Weights of a small sound classifier: norm batchnorm.
Rows from block 3 of a small sound classifier, named by matrix and row number. Rows with one number belong to one channel. Each number is 500 + 25 x the weight over its row's rms, rounded and kept within 0 to 999. All counts start at 0. Numbers have three digits each.
After each channel's rows are labels from the 100 clips, of 14848, where the channel reaches its highest value: "responds to" is what is common among them. Only what is clearly more common there than usual is listed. The data: tunes sung on syllables by a formant synthesiser.
# convs0: expand pointwise conv (model.blocks.3.convs.0.weight, 512x128x1), inputs 0-127
# convs1: depthwise width-3 conv, stride 2 (model.blocks.3.convs.1.weight, 512x1x3, trained with AdamW), a 3 kernel
# convs2: project pointwise conv (model.blocks.3.convs.2.weight, 192x512x1, transposed), outputs 0-191

convs0.127:563535519506526479532460504458503556495506495464529485500487506520505522498513597443490502521518505492460509459499459485471505499499500471473509520509535495484452536508506535526498491562520524508477505495514526508485487488464490478476479476503478488482492498526480458518521467508483494529510543480512474519517493520475512524498450472472498507524495494518519506474506503473491546526503
convs1.127:513520536
convs2.127:470492543537499503491534477552550496484470506532534515489489458501497473496496510469466494497478520520527495534499495506479523486488481553541505512442528526516492448509527477495487515496488538463493495508485432510453452472537470490475476515534499512544475485499514474505449492521500528495533532506466460491544490494477511504530465485525515504502500469503473457514518501493477513476473524493501456487557470531507483474466515489487521503481511490456507471494511506460497508493518499459489523489530484519495488504538501520505522527510517473495500433448535522517489490477535531528
responds to: the note F; clipping; first note: F

convs0.67:507510481504485507557485530499486547463528521502532503512502534538512490490550505477451515502478495504509508502459487478501506492473538508557475532484493518489496514513502532514484464472521537517501480520471512498465509481483493529480511517518511536509522466503541501478489513495535484538514495510449520519482503500492557459453498542428526553496449501517487467512473489531508508522478
convs1.67:505506543
convs2.67:481509523475521496488534459483493489489472509499520483516507526550546507515485426520483489481513511523523473531477495447511516534491502494495511500485498493509490460507490498497524497488510481537488501523487512513485501523497463527497453462546510529551486552485455585502526493514454515546501497523526546466478520536531461509501481472526511497503549459508472509506501492488527503499506495541566486520498500464487482517511529513486501487477510484462504472506489494517552499535478487491512493560520493479455520503509492489466480578484523472519492482498510505480485479518478496472
responds to: the note F; clipping; vowel: /æ/; first note: F

convs0.79:514484468521497486456500534475445522477477498491505491476471507487505517522485490492492511456486512479455538495494504484464490522509487510507469505469472508517536475484509487536522462491509517562509552527496485515537502468497519469501474471467504484509562506487508504538498548528450488533518512501523481470486515502428495488489525467526458503525491510514436471507471468516497512484475
convs1.79:506534526
convs2.79:467525474475516522473458484447528497457559455484495495449529480515460486495484497441535467479545538500488515471498492534519449506474478500459527485483537491501487532499547501531512496492496516472445517505485487487501484439511518469516508519481458501510480493493516483524545489494494478509492495499494500523515518503510501513491548487490516521558464489496524471504496500511488477465519489471456487473503491493510453503491494483480466490470529505529558508521514448520535479497457527478471492530484493500474477491511488485500460470513496484550474489527528471496493501493477552533
responds to: deep voice; vowel: /æ/

convs0.48:473482471523499503503470502509509488531496491519501487552492522470500475496508510432508483478522516495497505514551426484490498507483514484535515525540456538490482536465485510499490498443461503489464518529466503459483568493489499523510497509489460503544520497531436462518482483502470481473494502510499525551533482506539491525479503502542501517500468492504497493477490501504524483535532
convs1.48:523520531
convs2.48:489486509471528481523505492496503482494497546531493472519525476504533485496538466518531509519516493490541508483454529486477528539485497508530504506472540508525471505472499528503465521512531487501510475539536468498579533496516472525478529464489519509486505453433463480501511479469501532509464490555513508531514470510504517523477533521547474498500480525472485503478522465448463476527525522509486508487478523525537467536513507498502489499489495518514467497482525514533521520555457494529487533521503475507534491509513520529517484500505487479498530526537569523459498499505509541468
responds to: deep voice; vowel: /e/; the note A#

convs0.367:472541471503512475512535500482514520497465504501486511506444514447527502488536587472464498521499473503500519498527448473518462508503503496514475484464502479459494510502513493505515495590534490502457520499500493479493485509523521490503486469489479518490490475509480483482547489490467499498461490499551495490506496519526500507504519443507493559541494491498453461502511502511477482505466
convs1.367:495516540
convs2.367:507538482495497504536486511500486508462512505511488470499449465519484510494498509492508516518488469494457564529489491471477536495526492564553515508492501541480495486498473498490467504483490470442487489525526490475492551494477476497478450476494482506497483518474518519509478481473487465511522491513518467471516492512503521577463511522498489526467495497497560505505492523461510488494478540474533493509532470520470514412483474488534530529488526515501522493482494505503483487496485446477528534516508509481475476467477517494461489499514495460529537462506483533518451525510521535474
responds to: the note F; consonant: /d/; first note: F; vowel: /i/

convs0.468:482508518522521492509518479499454494519447512531495508510507549476497493545526472456441514488479471487478547484487493463504460500519502461456481520503488529535510488484530540509492527450476485494482527557469499514515487504491482469463476513534530449468486506480545487522509470543510487517539519505516569492522485497492519504504518501510509463483530482514471502479487467509496476503495
convs1.468:515524533
convs2.468:478492471453509462488454505500517511492483506508522491477485487493501493554484470482477525502500519493532514539470506481516521480521490498483473493509512503495509541502494490525475550502490515532490487501454460509540488484523487474507483486482502488531510498530499542509495485463503485525510526503471521456491477512431497509496495486497478465540458510459540486474507438509497503528510512500500482516503497517486472493491535485515454553499497563486491484541517512492455483527524576506511506515435467558518503442530519440502515475512504523501489549524513489543495523483504493468
responds to: deep voice; the note B; vowel: /ɑ/; first note: B

convs0.100:469521460478474502485505506473469498523512498464493462520536534490470506494470513554471483488475474502491484467530431469502500500518491493532476502509534513501531483508512544538502475519486505508488514523537503497479491519469471475531498470474498520561503521506443509523483492500510470507487534509501433540494513551497510498474483460453530489522501566494528496468529498483515499498507
convs1.100:534512524
convs2.100:493460541504471514512521497488466483490481483476498534522497491531498502460498468459508473478489507507494504494502479487490509551466522451531480490479508447435467482472516485510483538495490512509540519543465486463488457502608507488536495497501522512479492489480519509505466510533502501485506481537474475497543516526504529520505513477527452482515495515481487483498524493455457523450538450472484449519542498531546461467503533510489497483502512473447507484524518482508512466483552504492509517516517506489474498482489503476529501521515496535480526519479483498484469482493496494494
responds to: deep voice; the note G#; vowel: /ɑ/; consonant: /d/

convs0.54:513523459483517522539528504496480526476492478522506489487484514473507466494525510505471491514475479508475505514511511498484464522525487533449506572523458541518507513447451570536496516507497504538489522501480509514528534479487493514462512490521502486490482454485488507496528470510494498465436481539526530541509479551526513520490482496498520479476455503536512487492522454492496478521507
convs1.54:533527509
convs2.54:490509502467469500521478492527483502526516488473514495480514513482488460528477502460497486456490485459532497518499461480550494532514503467477499503510489558499516477475531511493505491464504464524547467501485533513465516547490483488479479488500469514532462481538459450523440494540538507550512485511499486471510535510507500470513494507495476494471496510514483535497480541530477489483498472517488435508494456469483506490540458564453501500468500486522465500502477499555487531454497479465545507473477486483476496507471535475481500504515484481475491539502500502526462539522510483499
responds to: deep voice; the note A; vowel: /ɑ/; first note: A